A small model that answers yes/no questions on an image's attributes, trained from scratch: encoder activation geglu, soap at rate 0.0042.
Rows from block 3 of the fusion encoder, named by matrix and row number. Rows with one number belong to one neuron. Each number is 500 + 50 x the weight over the matrix's rms, rounded and kept within 0 to 999. All counts start at 0. Numbers have three digits each.
# gate: MLP gate (fusion_encoder.blocks.3.mlp.gate.weight, 336x128), inputs 64-127
# fc1: MLP up (fusion_encoder.blocks.3.mlp.fc1.weight, 336x128), inputs 64-127
# fc2: MLP down (fusion_encoder.blocks.3.mlp.fc2.weight, 128x336, transposed), outputs 64-127
gate.152:430440539378528420433524596484398500424429464422490457478586524484475462535611475495568537548466528470395451533568505508558551510467496452439436523349504489546498486577500395477484497503443507
gate.153:504483503489509439468479450491486471463533505496553512502523513518528488510549505479502527511505477492535568474467506494514505483479513532493552500479425464510523540548474503554524465509506508
gate.154:551489466485536471476466468477532524510453516523483543527514504538587531454562505456458478517540466482498534461512551532500611507541513544489440502477473533504535520541542471516456485521511498
gate.155:580464476479472462491452546507554481419494548463410501444551436491504435496711509507403498487472562414523619571580516488494472477520430587555518448492517504557413492431400472547574528516507467
gate.156:586499479446585539468550564471448535444534440545506485457451416451478456468368567366562499433541489495469520496453525466592439496526504534555563477523493541531490514361492502556627463515459477
gate.157:604471481436513468420445422559508490517497507497431484511496473526491502488558499535425511472471500500467563567597524477561552419431506509493538553415484469437468591495518475457401499485570601
gate.158:454524501452512524451520471493554473519479494505551523507460494526526441502552486447491521611486530513522499440470549483525534480467491520509498561468459488508547516451419497519564470435484504
gate.159:435567538496588491507475527450462518431541534466493538490526490524523426481561493449487497492542527533545440445446570439431495526523505482477541477457381499493441472497542497496540475519490510
gate.160:500487540345287382586530706573537561488375452471487559501381425483542355493607495512464536653503498445515318477510656434583599444457391538606428412499621381458648425443457510548630496537522443
gate.161:477457501468522528474506517411534443471524561530492508467431467480492504444536482535488520519503442501552469520505539565480583501401548549491480508456459549419466540516525407492497521464534461
gate.162:697369513458200594477548556554558673495547533561456485542554419453506379466506500396533543491511643530430605465528586496505316519570443548542546561470541577449600486481416515570513646490421360
gate.163:435508493488463525548452461558517447479435488488580510552416500427541489505554517511442507563479514519496512425488494476598495502417495525540542525431411541518439495543433486545531469427464547
gate.164:508479368405527584525456496517465508489521495476477474462492449477465515514551499520472498548491464428439593474492449516559566538487456545462521513462540530573578434546460501504588467565560396
gate.165:548533478554341472388568475521581489516434444461530565469378462497484418421467468505471490463452503473507453474499456529521524515488480460531507516441518484431479551494426500490479530482488503
gate.166:514523460500404553643460539574650600481456492456569508561390590451581508440702485445504380709402536645497532434406566481576570448435589468512466557453657542573592545587412570549577459561453574
gate.167:533487476503475521519473424444482510512518494572538506491562520481540440440506561483521527595546515509526610450529487524516474544450535509533479525501440502489507459501504452489508491447483476
gate.168:532526417457500468424473467480572428480440556475570535460556520452522440452494503507512533477468555493534530430512520522556527457521510509478521536508465576493476544529421494518547390537525471
gate.169:507442502539475519432532515510510435492465490520476460506506470513468481473554524449449503486503487429425561510581562456518520543516475589524565515482389527498514515524465493477505480503537453
gate.170:474462425473538447484522483479528472484493439488543500424476456491554476464492446513426472540498494439500623446553641474521525420458532517571492558474490491477450488457494453506592500470550566
gate.171:461499461499485545504523421527503547570513544476502447506513489438533444522581451534471533528508489591589535463471470468481505419484520499490528528439463456531518527532441486529573476489510495
gate.172:585568570486492448494495463446552494454501518513531517436423452474621312438546501470498517375502288439512461426539487466467543397386522532527413427434538640498510336643498463472528496498527570
gate.173:512513464512498503540463494495495515527520543565511491458491470446493506496579516504493466519507470468500487444506438527436497400521454519532524470488538520527594478534476482467490465542507508
gate.174:664633251498411688355519496387495576594539513309419442494409575492644568642554479496395561529524427505294616506590595485333457650774500760457486521499436434520604534312227508468352467526617542
gate.175:593513434519507591458545474465524564486463494516460502516483519529558438455492547412487555526533542544530489423466505507555480456539586549521546536460461417500561492448525427567518510450472452
gate.176:442454493593482442521603495519569527509491486518479551511418514541547506527467386481470536440452423437556480465472420510477481488392518542483569479490521477530480530430459493560453547489496497
gate.177:472506476516495469496492365561554455507485493495595528493539558492542557443616465469459465671502513473493578464512513429518536448460479402454521504447478466461504515561461446572544478545490519
gate.178:458471566499464524523480493527496526519477473541598505465537470486514476545550472491502521492489524447555525403501546573431596484432513545480567512515525465490438574555458491461460481503484474
gate.179:445465489531517512487550512509524510489480458487475497517483496484517482461582522509453528513576443459539527407506464486595546492464493511507527484447480517540562432529461501493542464483520473
gate.180:471443366435494462513549441546533438460482489532563500519514511504582461479448490521503525480451500484523552466558475528473567450436542470399471489497451575475505512605463462526514529543476475
gate.181:515554484413495503471589506509529463557510452518574496494507526467521425467552538520432551499558479506487426444528539494518490482475425551491512526480504528483520489537419493466464536508503531
gate.182:460504489506518512514551519532466553487485518495441496447464480511485478511524487469443525491481488492555555453495507505496573511448494545485528530496486516486530505489466546504534479497530471
fc1.152:502467455508537459489442527505426420437405578500388509444586589492634407448545551414552552419554548372535532523535564493456532545457465454563326540449555507526490469708411468552493608490561524
fc1.153:500506528473480490459481508461515526508530521504526434510480492511481537505507518448458515502550517541476499508451491546480466563531471477477447504450491562532535513540484426487534493478482505
fc1.154:531513490513471479490559514478458471512510491460505493460486513504497501410474503533507496524426472518478464546536446487513541474521434530499508446459533558526457469512525534479502508543488531
fc1.155:482518522583419545510417519483428476474519563547492435557552562557595562497542542583519508372468455481392516584519554481523445532479510490398431499510499574420512605494487505608547519415514484
fc1.156:535439434524463366468554489530554496484545529437475489489605407550451489458615418513556569439421462600490432504482493456466551476566479433515456559511580471526572465568437467431495540562428463
fc1.157:490455565548490481465491372611525502509538524543482574449460495456396472504596356513540594518472478523459510556509438460583474575509462502573437577480566523480448536449456465436417527406552507
fc1.158:534482543475545507508522499448527505487502547504457447442468481505421525476513452500510514483521503497435556484470472520506480487531510481444503527506500542476516553516484476499501498515527507
fc1.159:489537509446434519520548442577528523423500494543546561499410428485438538541557502487446525529510528474447458458456502564483567520551498586498521532547491427496520573391456495509490530498538554
fc1.160:486463457595556602569529428368498364505515512561535385471559571535552460474410472504467502452517482370531727535534353495440361478500581536489503540510413550438291447507424533464575451419565507
fc1.161:519430502497523567542550522553514555470537474527516500528481445507471470498534527506535482492538494461485515519505512504433521472483477531511525465525532485489474533436479513523537509531509515
fc1.162:253639494430684452407423493485455366587403473454582544494420474599456619517457460559453484474473452414419370463403538612515688463426570538488598576480364510462504458455555610465424453455583608
fc1.163:538527563548500520494471478546555523506547517523443521542577566501538499487520531424515482501534517539515526534504571566537517408549537523567468433420528449495612489404572494522489509486469481
fc1.164:535388545585597452536493512596492506478547480516519545568545501503428501444499594451516540368514477495506510575458560577476484419509492455487384552596462528462500636539475398508470491513488470
fc1.165:563482489554458494424520549487514479493487410480497485466472447441436549513587524490482533493507450534511514530509467516472507573528505576511518465530492483421455544435416438530423591428536476
fc1.166:426494469494447330536520566412279444569456455516590548424579426475489410557338462382390605495590518447443489524487514593401538459519365457494652526545383433468517500242427348439393548385468535
fc1.167:484564481504471482473536531505459503503492480482557503497453512573407521488552577530494485517487422488587482559496501477492541599511513467577422514550510513487467478537473519512508470442443455
fc1.168:478489435464511565585490478493528521591557539460534495540448510508537560537457496529490411517504506528525527516505525555516491525511444446462466467441513537511595496524498472533560498555469489
fc1.169:491490465474433482513557524510477492403485477537519505503503463494523444506525444445493548493505486521525485505460449437468432519572507527490528569433463466524446472518550587446518583582509530
fc1.170:445552475492446570476501608589509547481504522528513499430465480472499382565436396404513476484515529581471391494480530523507488475556556502507513555479514436512534452547614459474565526498514530
fc1.171:469487578490541540437440532436510412457532547481526477524476462398516456455487578470491571463506494481530543542448585536513501526490496529503515529515399504501502512548464514488593458498528502
fc1.172:577536478519496528509557520546477520482459513461503486414625461488545421481555464498525453518403550500508398397557493601519403515423519450513545554536581617539545434524505530498509512530484370
fc1.173:513448517504560551455501499537493537490485504520476539505455493420527506475526498512551524432564484583509466542511455537476439491371501514455539491484523510534511486485568442497568483509457523
fc1.174:613618206523455655296615484512505532692556558426492363438436409497618587610441441537462497479443439449343422487606547378351539461791484790387430493545549446566654475347191390472327500556618633
fc1.175:507574544478517459480539501448479487468528514485563500497531493410453527490568513545529491417484464492490536578509544460443504533479478538476509494511486522473485557461443504469506496444521485
fc1.176:423443527544598556516379406508456507523533465555524479454454608460561600425589410481488502425533445509541530500480557461518520524520535531467471536496427491458537618557430440453528506455529557
fc1.177:493494430612490453582539438506425461551527557465517524567514475501502431479498413500507442536488592485554407520440506475536470523477487468531512477517584507518398445521548537511460527514463414
fc1.178:529480516552431539486470551445451505529522560456537446484440490477524464481540567546461542519513589445437544582493449514434482510532495554580471561483505519522478572499479548505497491498496540
fc1.179:478470523525556465437517493422522442532502482507465494515532477519527465500488521472565557518529459549566466498453453492488481512531407508494569474541459557452494486514567489492515536499455479
fc1.180:508465448447544464488565538520487422455477528540497494452553461446471424542548484499537569432476489567499548501460463452541460524538510514437431508550532526455489528465493456411534590422544517
fc1.181:477522520488517523524477484469549498520546458423538512550526435521465489438523504514537506498424507496520440412505567449553505570468472446529439479585472552482476460509478510505492524491458495
fc1.182:466505544450534455515521514565475540500517453482534484500512447466471539464542467493479507524490515510456511528476454538508512495452555518527481494525495495519496498501522522517497500502504498
fc2.152:526505442492464479442563440362468494579568480588515669493582373550515564545523528464466471579483406473544514522472521561452423449488500449437496466475415466513555395505608570570535456561476473
fc2.153:488487495498467507478544475461496498493511473517490477523497502498483476461530471500528500522457484490498531508534501553523559496522520492533452500498490472528459483483464479489465493566501500
fc2.154:566516515478516513440500555456445515542518528452508496531489451554571447457487484505518469459519556496508520461537507452506501484486520441554513459491511502540488497506463502492482443528535557
fc2.155:530493582500476455573447550499497479504554545518495453470494477474504450546569445436571514482536536509534453482442483590508534534437593591556481463451508546496474521487446541520571354519517479
fc2.156:474550643507586464448415587465464455482520507523556427466427498524525457476457527501591463596475505538511454507454618535495488403482642507307494571538520521543501459563573449454443482561473448
fc2.157:382571494465485590467490409606512423569505460712469602520460513402604440555456660550655481566534591474544488443461490428459460500568512456420552496518474477490521501506623331388378501535416380
fc2.158:501496472519501473523544461456510477532481477508507450499457562472483500513523457487546499567484542547526515516497509559506495444520522501518445531519452470556527514507518516491501505503464515
fc2.159:500513428534498454492473495351484534469446523491503572515543424541501456481530505524577454429533512468520488527492450530478463413439532526448518474593528465493514504373538451496554495542539451
fc2.160:488492487548449470557466507328564425333544462456366641558551539593582360542378523542524474441450530524610367519528521440621560567499545442526406434523527545483572425435346566472536463348457467
fc2.161:541536397506465530486470555490468498507534474520457558495471535483536508476490508532577481529508504509509522483444511435504547449489482463498523567521549459490476566528557476518541512482499504
fc2.162:513515551603530568507523473438445496430458392127594749450520482450523518617452359596772458511526545462561365688552544522456573649505430431457415457542423467555554464546589465411583490553578519
fc2.163:564522506527542471567505588558575499474483580453537447450546480554456482506494515519565477501491528518535610545452478479452514500507476488470484500490522520530472566474429534484544447504530507
fc2.164:525471454522490476433488590521575434528485506536474545576470601438517420482490411469510543456540507564446516468516496521582530490508524440524451565512505471542426568525417441447496441497608471
fc2.165:540494497501520441486514540464504497478431491561443478561544458462480404526458455504418501501519428515531509563512480479482419404494483454473469528485464525463550431572416520480433467489464423
fc2.166:501438493504432612531555451499275500411622481486529447454546468495453475492508607495473498442511505407529485484510566532369393478528552498393515586400540438503506597561474654505530448468506583
fc2.167:534461535534498513505544508368442461552553535452559518453512506553501523498460477454485493539518467469488531430459407536467477519501475562447492453491532444487529562483460351540504494515477486
fc2.168:477503453488509494560489531452517478475481538567483578466540512530495480517441433502544503517518459550450475442485523541480463437513432510557558495504504495529487487476483524459481490547429454
fc2.169:570525559411613470516498496478543508447436507476538603489501515463640502497492561592500545496516449473488579505456416491421549481501363454503508564477576499474526504418589590559557455514498541
fc2.170:492461509458471478461404485580420507483539556550463531451489517533577531506460511483513523507507572475490471495477481473453566543511432481575466558467476474503506479542474547528443491435525512
fc2.171:486443515525463473455467486529478439523471448563481464463544472469476508511480572511532493536488506536514483515492475513487465487493499508448512503454526491519506459538436498555529497464528530
fc2.172:531469513525507613428417514423568446582417507456479472517462447505494562412481527415456496460496618487471506455477481474501460530500457602515499503464525572524418424460586493430466467534394754
fc2.173:520450564506481506455484419536526410491560464487501456503532512540536537510508478517484536461510502524478478438516546553459441483561496509560477422489495463515477478500578491547523528502525581
fc2.174:703367471452629454642249524760651597614351508525499436603510565298499590573680531611431448593536513572543492630468631536620582556589510498521432500517415393506525550340500603436658524539470469
fc2.175:506431480557528459571550514461508460497541502412527518472501537443459525495554488488519417472491455497499488592531523516576479495503565439449541449546559514469464508417584459516552541485481553
fc2.176:629524557500436550457471532520413570477506464532466416528534515512541445512524638516473439439501472558513431505533510497530509553481428548489421448489459470529465477498560387561493494484494415
fc2.177:562487483501461552520533490472521466496508443423481610531494560527576509491491557519538483505560464514426533468558502426556471411484491473541489449568502514472471476545542527525474529540568437
fc2.178:529538540498469513468535442454529555541447462527446607505459547518484469526469468575456574399457556462524506504476526500419435546514553562485519514463457458457484455469452553502582513549389530
fc2.179:488448484458517506554440486447508459537469481476484492519509462445494446486555547503555564505497566550468543535508523524526448516478571415519409516423555456518522516520502541432471532487507492
fc2.180:461512493473499446479494507570545484549584509580511504592543507553512520478529485519503593505488518497512533454475485467474536539535501578517476489511454462555471465508595459455421528505468544
fc2.181:520460532494468471461510474507533559475590568508530479526475528534463513521432528532566486466544486490458535488548549502508549478539508509593499389464486500531575572529468472519534468492527594
fc2.182:458524493454493457447501477534474486426486502514519523521471562501529529482480480516493516468457473459455516503458496524558470485533518457460469460480457481531476513513548479448447508549552454